Rows from block 5 of a small sound classifier, named by matrix and row number. Rows with one number belong to one neuron. Each number is 128 + 24 x the weight over its row's rms, rounded and kept within 0 to 255. All counts start at 0. Numbers have three digits each.
After each neuron's rows are labels from the 100 clips, of 14976, where the neuron reaches its largest size: "responds to" is what is common among them; "loudest" is the band of the loudest frequency at the time of the peak. Only what is clearly more common there than usual is listed. The data: notes from a synthesiser with random patches.
# u: gMLP up (value half) (model.blocks.5.mixer.u.weight, 768x256), inputs 128-255
# v: gMLP up (gate half) (model.blocks.5.mixer.v.weight, 768x256), inputs 128-255
# out: gMLP down (model.blocks.5.mixer.out.weight, 256x768, transposed), outputs 128-255

u.676:105155122129133122092147157127102118096086176139141091106123149131099121140156178139158136115118112134111134087113109146166078123146141143123159135147135153177138119175099147147112154185141147154127169130160141097129147100107110139111139133126136142142100115115110149111140115132102171138148105164157161105136161129088083149093140111138121185129108133133133131122182154132148128094139
v.676:101087103127091144119150107165137113146143123103118115118120106129136139136141116101142109132108135137116099145137099109102141077179126129157143108183166146152121143157145124134098108134165121111103116144113153105089154160105099144144123157106134124183123110129147130120162106210105122108131158151109153106142149149150112128112118094159142136153117152143123095138115127122131168155127
out.676:082088192122088138120170154156120115114124128145132084086143098124119135121133128095121117094118129116184099125106144145079117101130128130144129175158176137142145117108127170143097132137130135123131084115169136145117076145083082121114108175116117127095159119155119132110159102144153131128149121138109108154127144129087130137111145152122143082106115129190112095089099141125104143120142
responds to: square; filter wobble
loudest: 500 to 1000 Hz

u.360:127115158142107149096151137149121152134145111138137126123099142109128138091145149156131130081141117084097139149143115139141132157139119101168087148166172140139152102090053126106121125101138078142126124159082114119107128099140143126118131165169139144127131133137116131169121155187087116116076138094094066136128138137111136150080199105193147102097094116148105137097108115146151080098132
v.360:112068125139087142120135147132108135133142128172152149079093134156144194128157119138127132121145093128124078185148113113107100119127131103140128139125104153097125131142139133148122139055140159164126102093127115122132119125119101181135144140109145181113123149146169142118154147161107116123105110118175206148096147143147150158132158116130118123131165086092147101140122135129112149118140
out.360:135118098107138131151122116127113151128129104095105122144123147116116145088124138099179149129136139142102130137154130131121134101170121122139130159097132163151126155131147084164130164151158120107145075071113133145132117147149153133160169123129138137101097109095123150083127154180096153092104101124139167106099142102126133134173100118134155159128144169117154113124145172093149114115126
responds to: square; pitch class: G#; triangle
loudest: 500 to 1000 Hz

u.691:102120140149153145179162122078167173126096111111097164132148088143140152129125089092094136159096157162143131122164132115089159105142094130148147134166099142127090101100180171136144146156120152156147163139134191111151131157140142121125149168110126148178142106114131156129181133121151174147134112137154105123115133129078129163118088129131134116141110132135134142152144172100134093117175
v.691:152141100108124109141123111095076093132104118162111140136097131118135121099159091164102127151095080133143104122157109139088134114121087119136140143127145132117128154056113145140119142100090146105083097164159178150094137137118108117123108124153155099093159088107153154158187132129102120103148137125172150115131122135094155143142125131166130174143120174127128118130111138133141170156133
out.691:110140172122133109142131182099156123140138082088128168100117135144131137107180059125122099125103113132118118107114158157141127140122079127142153143128115128120154153168149099133131136130104151169092099120115140115066112141106162140089148122076135106082104125115114169116129164132087127119136136114158111106128117115127101120158141128131131141089132119099064132117115116072113141119160
responds to: noise; no filter
loudest: 4000 to 8000 Hz

u.536:129126149153131128119126121122104116099126103147157146097091157152098104147110147142139162169168129125148163185143198112136148146156133092131116115132098124121150106101156079091109126118143133106130099167138153132146157123148080114157107086097159115149128107130184106182169103108105153116093114158158158145084123122144147127113153119104140124135149105115123082159160107147110185154136
v.536:124125134109145077128125124117119131097105132087145163186155080139108154142109096146125141134170133119142169096151136141142135160111140122124131173117186124078112113156131123149148130147164127165153115155137124120133113105160094117161157160153117112133119112137110133114097115129134092108126122133111096127135184106123100113107106166118138107132129128116110112097130141173094123132091
out.536:114107162111132134139138062149174155103113159136140144155142108170118161137109108134105171101133144144110155105179157177121110127098131144081124155123160148108140134102131124136150112133077145151163139132130144123127151128092159132140098092149145132151110109094116132142141092085187109100116156136147133143155117144152151137161177074118156127128091105129105118102153199114121119098154
responds to: high-pass; hard sync
loudest: 4000 to 8000 Hz

u.191:136130147126117149126168166126137133125116162116150155101118129113118163128115119109173140122108156121132083132145099147126154150111167120086100120122125127162138078132103151149137098123101113143157137137145076094148106120096122154094132117132104147157134135093132123145115129104120129138152130138157101152153170176099120108154138115107082119155097121143137156112136116120127146134167
v.191:120148146155111096137145164137134104147159137148114133178159152122124105139199109109102146138102157113148105151147102128151141106127108086131107147135121107127120162159134075120103128105092173114121123155116144100132129152133148107130099148199137134136186101132160121135144144134072135112094138127126134103110103102126179163142136144142183144107145115145135161109169137158126104124125
out.191:114148113147130146143110103104116111133114100093098099111187126120160160140161128181127132146096118096116104116124162139139128134078121176106111123093090108134111159133134110085166136127113098174127137148130138174097185127162128126135152184155121111098105093102121150103144061121119132100111128082123108124125123094155145117166143128139141151146118079126128132163130145135152139073185
responds to: noise; drive
loudest: 4000 to 8000 Hz

u.291:164131145116161163153158141152136144106076152106123158133167100106113103106144110113149118123165098134143127123080121101144138150051158116121163131105141108099141124107086116096147103137149139165106099135097086117156138087131117158129099137094107125139110115183107144113164168124114126149111161135141114099107131121154150111123127081137099121084150144111126152055081131100118110102118
v.291:130138128116162108145125139158142145126093150127140127154160092112145168129121102130116118136111114120168103093120148136146110128097122099108164097152157130095118149141093150122090112104160145147085103133169123140155156101120119142122130153123076112110151137172119098141151163119166146178119171159129101129123138154129158120115148067148121113081152161117140146102129122157125130094166
out.291:137148128072153083123116138111107136142143108157057142133129138140126124122153132128114114118151102136181116154096151115127105113113144133135108118095140165165104065167116106204060116138169146148117130128110130125141117141122131122156122123132129130095119096146131108101114132189099140173130150168114120124135098094111162149123089090122114129120114098118147118102108144132146101130143
responds to: noise; high-pass
loudest: 4000 to 8000 Hz

u.180:160086144121112126149132099135114140118149112074129141091142131167120155145112121152143128163116158110142136114113110187110136101155138137140125187132148121125164150121145093112133108108134132163116155111103121108144140104126136115097158180103104133140185104123134145073166160128139154123127149105091126107073114114095097118150117130146086116120126085141117146125102185104180134117120
v.180:116152117106140099150142124143125111106112126131125087129131149138143164215099107173127128164099128107137131098134104140115129099143159125108136119161165139134158153127179121149106144162093141105122133133114101123186099113158142106102133148088084131122160118136147170104163160129108151131118123172113156076129122126172114117181185085149106128119119107144125147152126122112131133104100
out.180:179084159133121121099139145123124105093173133139179145128066140144111090124127121154184120137143150082152136143079123153118147149140156101131140119133117129131102130083118123153107154139173112146117133089112147109185130144160113112158129139138116158093110146122122123094148158095078143142161139120138157124107142139135125120129082119143111121082129102109088132128132114069136165131108
responds to: pitch class: D; inharmonic FM
loudest: 250 to 500 Hz

u.62:151142130134164125141135166154115136129165138130105138084128092092121085130137134094151107111127103123100151094107148093143105128135091130109139100134123123064095122102171123099106093175140146123140136146125112126096189115127120129127128133149116122101120108121127124125110129141164143124116145126090100085130094115139122145136112155098139192133091169122126066179080116148151166146137
v.62:134122119157123113138142156151132121101152106142115159113120127107149087164147149114099132121140113148132133107143176130151152133094108150169168105139161119078109134134125143146135108114162109136124092134145116128131131115120083091161114147116141122131164123111153185126136160105126139095099145117139111115182101144121156158151100126111148164151101168100150088124150149124127131138173
out.62:116155127142091146106155086102083111142144102148119115100106155135107107080139148121134129106141135130138089176121134153068117161102115127147156115115111171134132131131141111109144122149113107115143128167141149159134107161149145135110151076124114103121168156136075186171144142082142139091146106083128133127133115157166077118167089131136107121121125094124122120132131102132105148059137
responds to: triangle; low-pass
loudest: 250 to 500 Hz

u.212:141164112110151156121133116151074155138103157111122116138134137104126141155102156136091125074137147101146147095134095138114123092103093140141131129122097106104131119120107181097129106115124124150158123162136142152117118126105143170121102073068084147122096155141108097106119106113187173133179110137106140108096137106132154139145079155112138114086149161121145138131152139121123115120137
v.212:106142099125118129168121139127150121155134145161123111127193104127133155145109141163186104143094127106156097143118124157132125139146123185152137149114124140111126178172101148140155134075128141134130101138173159108150139114093144099104128128106116135106109156151104119149131146104113160110096093137144104104117130106129119112156110118110138085097132124076103110145110136168102130138117
out.212:105136112119147162122122159093107126110132136149111097120137090167132138113171121129098126124145125159130135158117143126144167109120161116153128162120147123143115096110175138101094164105122097090111152111157087105176139112125143133147089123134104150121107156151105104164125109107106138112119119097105138081131116125151105088128141119133155141136144153102111101123152142137082143161108
responds to: noise; band-pass
loudest: 250 to 500 Hz; 500 to 1000 Hz

u.158:114124110126132104067169100122105158135142104107164103154140148115128160132120105112145120129097095143116116127132161160119126122134118196139119115098127132158103072130112140137124100110107085137146115111129122166158134153103079106126135158141088144135102125153130108118152115120131134109123126108128120144175093139140129160162153127118109146109116120120104168162112136128100099073142
v.158:128126127117131099127151161145148112130128105147116122119118168138120132157131137112135171122105133152156176121135135105072126133183099105087120130138155105142141121119126147141112185153123166102159119117121098132123142153134100133143097168158151157151096156138114138156099095128127107120100140129124082153112138165106106152108103139164122131104160141107094102137082142118163164063144
out.158:099124130100118143125098142152113093114135135152121112150079136102088134109159172141139129105135073103156145095178093125111124137182109121180105115107147140156138138125069135107111160137136138164127137140085148146106135126115069124122126146135099141100137147127150099123105113175086118116128164122115092092157158099126131099127145129150141127141139108132153134145100113103147129121149
responds to: drive; ring modulation
loudest: 250 to 500 Hz

u.74:142140146121121149157085153126108142101086155129155122097120153119146119106108156093132080126093136134128081103114117145106140108129122118159123116072089094134116114162174145157113081097127168118100165144141133156145147119141065127100121105132134167134119113145172122118150128136133103117085122103132107116162075130199125102125135116107111106121123104156133139154134093162129161120141
v.74:121090119143121164154092155137178154128143153129118131144127091133104127117170124150114150115124122131115085119156120130113132116122137121075109168119138138112127111089139138051133093140124116104146177172145109122137132122115130087104145152133138154094098146124133157161120129116104091117105100166129112176115106109120094120114113137127132110136146129122118116082086104104118146143144
out.74:135110131172100156137102112157122113133134184132125095115156113131100080130126160074155086143149118157133128106123130133125121113157141146157134129142130137153119144116156169096158133156112151132142102152163064138114138158146127153106138131146102127131113160121103157152120096100095124139121099105137151114152073202124105158131151088105146168143111126086137108091096133082088118104124
responds to: drive; ring modulation
loudest: 250 to 500 Hz

u.414:118120089110117141187146125078135119137146101123127118151114095169152118134093159134105111141146180107119143167140174137129101121166151136126107123131152158169111145137105150135092135144094169179114133147142109139173097126118128119119152152121115087127146109138131139151154171162107133124091078142113135145078124125134128144128135146102122112131187138140103127097126162121174130056123
v.414:140148145105137144147105121126109132128138106102113115114117134151118101146136137129111079135139102132127139199110147142154135113155123100121121131162106149111138115092174133144179120160100154112121123133139126118162093158092085126111184163126162110128129136146156146104141130130092136129146130143165177123123108141081142124109129138101136131155124106103143155169119145114105141123098
out.414:099134135128134156202072125147146130133147135122133126129115149124155145081073127132173117177148077090104137127112107128100146106119173154110169127095158160112123102108108105141155117099142085115120127132142136139106132105151160110087136107121126124118132086141096162111140155120140113099156142126060138131082146130120141140082154131106128168148121112141118136126143141104133109160155
responds to: pitch class: D#; detuned saws
loudest: 250 to 500 Hz

u.50:132144123092143106121107082115140136165139165092152120140135132154096151132153094142124139164119129117123153105184182128138160120113139141120134102140158153151145114117169162133123127119117107105146104112105112105087146136125145129120078111149139132129125140129152150144123129158150166109137139077100116130112126093121183074078177132088155136130143175151128119091111136099137120114117
v.50:153089129124165086128147133142099121139117113133104112111120162117115154145093119133141146163123153146143150099107137105128086115145155152144148112140149112092164158117150096083125169149120079124110133146133119147127146133138104105113170125137108153126111052167112084140143187073146142051138112168101131132150117119146140123129127130124146142137145129088110107115149164077087165127154
out.50:135149139140129122104128145155124193136163156098107120117117114108127094109128143082147157139129082121099133112129134148136161122083174127108151114122154158102135133104125117086073159101141085153170125126160122154129174119117137106141115115105137126126150111102129111141129128106160122110115120145135120100112090109137113141120126115104094124171142154156129148156127116126122121129142
responds to: high-pass; harmonic FM
loudest: 1000 to 2000 Hz

u.659:137110137152095133134145153140152155130108122157155124154127079150155104066137101138122134122101111161117104113146155127129103134125091127145114115132157121159139162123092104138055128170100094146151108130138084105155135147077126114096090144151137150088148076156114093132094093155118133160178132108120107137159135088100116163129108142108142153097096084168120148118142121158122141118149
v.659:147106149149142124120166150166156135125148153096183124144124135134110101123108128114143106197104127107111132121147142117128147160171097120165098160119124128146115082128131162092108133139122090131139144125136124135112090082112146114112133107131126180114147136142077117115133089138145172061155136090126110107114105133156138136088059106152132122082100156140161136137126111124103201131097
out.659:074138128134112096115147087107184140114111208133137122120128102128148140108115089115076119120122138128124122135137189085119154146148139136126121111131101088169131074157138101099131134081126162120165113128134132136132131152169119147145156104116146156124142127136129150102127108117119116116095148108135131106100059140137115171094116112177089102106128093164137142108130087122114158125132
responds to: square
loudest: 250 to 500 Hz

u.340:115111126151091106188108121157176099119118173103115102109133091180129153132103136145092129154137145156084110149128159171115166159168107168180143125091106117107131145130126142148138094128145145109176115153161155139112153145099111107114091097120118103122101135139148110098128150113123115157096148115136103143156135067136144117145145097101132162128101119121178170170092110130135109150126
v.340:147127089167135138150113144133180133114116136111126177109115096150165125122136110124098154179116154125138129157164131093112127159094109150162164163099110116159133120147157153113132134134130081148161102131149154101143186085171152100149157134143140151110133105140104101148161177128098111132113125084108119130111156083129129156121148146104138144162129139146112127164121098147101126149156
out.340:066145122121189064156102128142131122125111126151139097152114113170144112126082139099141155157135123135126154140167125097108156151162099125154130143083126150170128061119142130103146143130145181136112170134123154128139148087117134113161154123135125159142113150138155081158103111116144134135097124102111104129125136081096149147120114110106148106139151141139170110144108114146156132147170
responds to: square; high-pass; pitch class: C
loudest: 1000 to 2000 Hz

u.485:117144108135140187137161117143145131152080156108139124153144146114118125171123104122132144087133117134096113111159124109172114131142081182132128124138127096151137159157130115133128140156099083151101134132112124122151134149097084113113102106124124143109118107100120147163126124138102135146167123174169111104139142135157130123137130155117139166118052137117139118105101111133147143124131
v.485:143160099126127104103135116133159100138124110146104143168118152131112153109087109141170125133067119152147139089136118102077144118152178140126129103125110121168149140074092115108128140138142130150094098139147099102097135119185165148114191138136137127163155108121091113122122103123080117078157150128132113105138095106155139074141173089153149156136120106109143151141137096126110096150125
out.485:070148097121136139110170139139117122145121157110118102106202151122103171156167126140114091146108130104156157150098129125143102097116112149130120097102098111147129124101103170106098153156136098145156136167134166136171114130128112061140108090138159115107132123140127105136161149127138106145113089126135101106106083094124097150133147127103104138112166119188127091133148141078100103127070
responds to: high-pass; filter wobble
loudest: 1000 to 2000 Hz

u.743:140118117121138128161074130115139097136162122151156154088097151112157100127094111145181121095104100173098112124125180171109190128094172083100150077148115049140135150164138170141104086085112152136105137161116076111082132148115115116082107152118124110148151131133152153145127112149124133133097130162136110110117139134099128134129114066105105152131124111167129121110094108144087137134137
v.743:132142086082188134120081149128140129151121138129138133112117155135136119101116115133172094125121115151102125142135147199122153110073124069112131108158132094113132148100144096104124076089149118140094145131120123152116172120157119128109149133094121153147152120108134149113134147131123138103102110126106115140182107104137083158121120076090152155116116127117081119102128146115095153107143
out.743:150139094091163145096071112136139155151126182108166171101088081101156115126117162118138121130102134158120139118135137115145126103157117146117136148137144177132124156147102103139066130137133089113101110137169133090128117119150109114167149121139102171113099121097109111110163135138124099039162123114147137134144159142083116120089135134128167137131100169122083099083137108132123133113130
responds to: noise; high-pass
loudest: 4000 to 8000 Hz

u.405:128152166112132117149163135081125090116124155108121088112161139115166094096069115112131083108125162161187124132107106152093146108126106114142159175133111127121093165126173170125142166124094133095110125113091098145117133092134108079140116116134138104095104126112127110133135123163111096128114107136160122136111085059122111105113102088154075121177167130134095133130152128144128164095121
v.405:132159154096143100128119122142138109128158081116116183095160116110132140163114121129152141132126145157142083150158151091129138144148136138104132161130130098096114114166124129110134088162128083094119173146104141127102125106144126125154172111135139150148140150096094163152149124177102165098147101129092128142086165134129137087119127110121169148134163124110155127137108089127110142144106
out.405:096143119125121089131099103120115146105131160141123161160160150135075062157110109156094117105093141138126119181125105143130160132112134084175129105111095067126138173128132137113148131106107166132105146130135097080088152119115137113147133160122157090112163112117129122110082158147123134151165138147094118085165160160133119102135133148098123172110093131114122115117128114115129123128090
responds to: drive
loudest: 500 to 1000 Hz

u.753:188141144122078110108092130151132112093134117144123092074129084123162118114145146146154142142156137156146143145158134101126090147127145133147148099133161093103168111085128119121096159128132134145142118163108116113133153159120144169120163114123159122164146133155143129101157134143094150137148133163127138132168159108138135114107076099160105123091166098111133137148103139111151148142166
v.753:148173086144125140132111160127145144129116151114141108118145157121130139065098118105134136121134126136144101145147110106108154142158092106140133123157114147142141121084134165085111127175154180122158120117135111129103156123135148133112119136109132136153114145128198154150129131143106137175123121189123123120147148144139076112112093115086098092076142094146139115156102140108126100122133
out.753:134119120137108117115101109181130132082116134120181097102111088143119129129118124110165145099141102126118149132124158131178138137087132198138169160131097130148138079151132149089125123099145136106118117136127141143116116162146163134102147114136122178121130102104148155058138173157121117141092117117138147190151139131148121096131102069158158090116146090145107112125108119142148141117107
responds to: square; high-pass
loudest: 4000 to 8000 Hz

u.644:145126094101138116074161127152132126131129119106122124146134117101095124107142097149139147175147110168129143100110128144166095144126172095173119139134089119158131184152138147179119128095121140152139109183159117133112116095164139110104112133107130114114123132101124114129121152152130132114133148176197116155098137133145094142147160124134092155159115114096099114138117122106124149134108
v.644:115114097091133120096151090144122101155096117103141170154155128123139121149124154139129126136158122117176090100135161168135099162138129081104134104157135166154107180126128176176090131083132118174160156134123113156138141129116106124148105136099110141126103158084149128159116124161112122109117124136147132121147112140157138119131106120141103138143135109127125128127121102080135129146137
out.644:126100130118152077132146147126163097122130107119169131142136113118089126136145098119145115113146162149127115089141126122085126143173133147136134167122159109110149092186145125141134143111196137123117141124130158105128126169122124141137108100121115136131139144150204114147123150162204137139093142131120099162142122139110123120192135088112139133150123114125104108161114129114146131175114
responds to: high-pass; resonance; oscillator: harmonic FM
loudest: 250 to 500 Hz

u.125:176107077132062082147132147131124155150122113125100096135156130144114127138153140102172112117071116160150126145077104128128126141136091119136150130119135136077138140148135117081116128149126167135135132141135115150093123122109126133102136107187184127135130153128117118123098130145098159149129112081156175133155122088146123132140137102147151105070147137185139114151129109121153169079141
v.125:119129134135114113154128156110164169131089127137121110100132139191087111123129082099107155114096143131075165137115104104130171142117127094102137148097135101064073181100130128120130138144118141121181130094144160133100138093137109158121111094131169157128139162122118126132110142145136150117156159103140116145178130156141134083166113112143121138125168148091124149153119132123140109131125
out.125:082121136137110137101115119134161094107123176154109147151103066154140149146133150114098133132124131128097155171103161124141147123099102165096149124105121129168124141112155147114175161114129118100167133107128141140118136119149138105138119152103066151123180168150122159106104114148139072121134113118136091131148154125121127146116144126081112115108143120113126142119105157108084147164125
responds to: square; pitch class: C#
loudest: 500 to 1000 Hz

u.465:124132147107113170133138155128131167116110122133130134112104073097107148100137138151141151134115152138119143137139153109168144149130094099136123153142186115111133111158102100157124145133120147128109128111095116140145152103088144134088108152135121161157149115117084154131118108128106136072111116096112120109067122119106093184159114146104124135162129146090121135088168161091122132087114
v.465:129116171110138119120140153156130131107125153157088144084109139116111103112150132135128149134090097160105156123125165151180126111106080144124141098132120107123114118188082109144147104142110126159108140130130148175098150132103139172124124137142152177142166100136148153140147116129096125086071105129135144133159120141138044172128104125145113126100110144140139136100135116140141143078125
out.465:129104137132093165126126117132114110111107141195136089152093126129128099108159131108142102105090169134117114105120155144126114133098115113170166126135106180101148149120112099136143098135169141163123144169136118095116188129130094134143143114133151160101090108120101107104128119120127131098132123110084121150150135095100094127111124137160094132168095091141116136128112138134114137091140
responds to: triangle; no filter; pitch class: C#
loudest: 250 to 500 Hz

u.244:093157153162158103115117128121127127100128118141145140134168126163141118126153141121097131129146171133127098108143110126119105150165140112130115126146104124147165138138152154123112091188156108120145129099125119132161123147137108140153167109120094130176101116144100169152101127133141130095152135133136103128147130174149116097079118175079173161131143109135102147117106145147146141084143
v.244:112162153140138140153132105117103121146138134118104105136155133136119140095104137114167115111119121158110101106106092128107104110081074096134158137097157154095134139115140146124169136127157143078149138128139077152133128153131125094122115084100175169136144113108145153163130089137108120139152133118125141141113160170130118107126165118143156141104152125152129158127107145100138154127137
out.244:125090090152109109090161177137125162110142098109084144104147112177144130112158143129135148142128110114101123083116104112115146145153122137119129118100164145127153154138134121155172137137090121152081151120117157139128107149150141146095093112101117156133103130098122120123149159160164108156137145135151165109105123121160110153135110123105141148116124118171114120148115119118154056119113
responds to: triangle; drive
loudest: 250 to 500 Hz

u.215:173116123182124140168091088126114091127112138097152119132134131136165148100127155147094102118168158127142141120170123174129166134196114152119129141151106142136137142104137118133121170104160083153120124156101164145123113101130133126085119104149088120059149161123138126168099143138097079072175166152109111155151082114131149081172118082137131145129149144116140114103118128132122137158116
v.215:144110084153141131129104123091096113115139144106163134151119177134106157118125111145115094087170168089140171109164083132115145148209122134156144144128130114141141110114143150132127188159146104106136101185144123128082141089124129149125136115164141135061147164153123131154125174160106143085150149130071119133128090105162137117111109120084090143121124119125147112116111124092129132111155
out.215:117134162131124109098092134186164147163149142123128093155103117107114108156108141143190134159144129105132158118108103098141159128153120127140156119084139121147115112108155144166073123097132147112138086120149135151141104094173129158095165121161143120089123121130125137095136152120169134119109129150136105083150116147149134177096117087094169090132136106185103126138110114070151147104149
responds to: high-pass; harmonic FM
loudest: 2000 to 4000 Hz

u.370:137108155150110142129158134109127121126081099141113149105106148097098142142114167138148161176135112134125111130166154102088158154154120079103118109177110126129141137123126046131133163086126142133177074129185138135094137100114140157130135140153133165093121122111145135123130125081115115111137154162126142132083095164081144137112117116094107111122158155132137157112144086138114071110155
v.370:115131171105129132113117128100179133100151117116120107128166142103131133131129105126153111105113123081120114138116088160135112097145090131122120120129100098147154141126102101121143148104092116105126137135148127147133146120131136121102139167150111114074119096170141129151119144109116069120112156121086109099107085165132125117124103079185123156140147141118138132125174103127177102159120
out.370:131164114144099080154144152124193139106144128109148143083108150106117112178127140090129094115122112173095136130097118128087128151138119105139146122101122159157126091103075141157124118104090107110134153103081101102157087111132132137103114147120092123070123126117124153191122116127132120103131118114112163152162134134105142080150131129174164143134125120100118116089111130156172132125152
responds to: triangle
loudest: 500 to 1000 Hz

u.543:126089145109107109101158077146151177085123136095178106083126111145107107138133100127118101146153165126121145129128099116114148101154144149146110137124158085135129170084117113114096126146139104158158144115102094191149146077067135123131120147106096131131167095151166071126133097118106118106101111116135138098133141123119127097178127125143165129109131127110178131069177105121178120135106
v.543:128114107139132123126176106158146122125185125107183138075123132115115137143106134119116149112118152132132174145085119130126132145142133144143074131140128106116157132107143131156161127194113124166133120100111143184137117131071110086124127147100154133129187162127111099118134103117134129108139076139121090082124119142097135105159140162115135126116155117094114152108128090127137149146117
out.543:120122119126138108123149149101114134136124130124129138073140124138118093124136165145165103126178150166122083151105131132132125097159117079124168079114079067114150117112190108158136126160117110108118098114118126116145155128113121116129120102123150102146101116146157127138161107094093095170148107149111141121116122119149131124105146157118145130121134143141127143096167139118165188089111
responds to: pitch class: D
loudest: 500 to 1000 Hz

u.350:142081132101109080160118130142134131116115123180170133179172147138150131101083122133132123100124114142104140135110157125099102144122135126096149117181162156137089151133152178125125110122149091157113137184135086086151131123127123123102076108079108123148153152130142157153137134124125129136136155090146106150114101098097114140180197112127146129092094138129148130074148143118137108140127
v.350:112133124113138123199168143147139090158105134112140129161142172152119116125072123121121140123129079153138094122106153121093086139170129198109125149159171159150093106119097138110127089144121121108166127126112090088128126131163116119113109128091123122134171144100110116140121106107160087105144128136188139171133108109092137135158118115141137139143126116160138137103170125118118104131119
out.350:120120152119150132168168122155143106142116129137110102107159142091117142115118133158127176107103113113150160076178140131122124160172151149135129171080153112157137170156149139118126120119150116132129123162175101114123134097185168129135092134141103122149103124085119153175112128119120114143143177113148152111102123067112137130167137166138142136116141108122110089154107090150107091136132
responds to: pitch class: D#; square; triangle
loudest: 250 to 500 Hz

u.112:118097122104108126138107120107128139147125138158168117124095119135179140150093115162135172096122143125133121128130203159112174153152184093131149116107060126127101163111132138102121149117130103152117143137108149160122129171150135122149101175133117096121155136137103164165153124133113120112113127142148128156132095162107140124136098127094138141130091147147121151113152140151118136163127
v.112:100145133112151120173101150139118178121114124171084183141121152105125109169099122135101136160137104112150099147144134155092116147151113118136112138138198092103122116150136112126128142097165176135136124113139164132138171115154141099119093134161145191128149133109119125164137173137133116045085157114142115098144139133124126101125135120154158126139170156112104131140074087157137125133151
out.112:163131160106157109098138088153142133112166079124122191075158141123104135143121108149122111140109134133144129136126125158141080132118124178121128150120145126104130148134149119146154124113084139136130106120134118115129120114096171128143128135159146141106116089135150122104155152144153138103108102092147121106120125133160136130146123137139131133155097099160111148122084133121141143148109
responds to: noise; drive
loudest: 4000 to 8000 Hz

u.759:164153132112149173130087129128134184131095139125124143128146119172126143149167122138173120136115144141109165153137125126213131119139138128136091123126098173126138140113137162139145137152095128138153157081127071155067139189123150136135137107122118172143096129154122125078116133139138179153149115142107097103141145157120144120116103143164137151131117144165139135122175165126126155097138
v.759:160132145125133150168150169141127137124135109136122110128121099146141122100164130125134138118112116171119104154156137166123156123117127159129127161137122139108157132117115118153145083159112132181115118139157137134144132086112105130141138150125110154152151120182139161150145137086153114128117140133153146160158149130164095109143152139135111120156110143140139143141140109147133142110175
out.759:152123159116101093156152115141140126149183083159130115143104100106129117103123124133157151132056124083125154131173150139134142124169096121105129145115064136124117135094088105128134150179119147104140126113116120148119159134135114158115129116144096145142193113136081147097158156122151149163160147114115096119122154151124112136138113115107094140160131167090152075135140087099146134128143
responds to: square; notch
loudest: 500 to 1000 Hz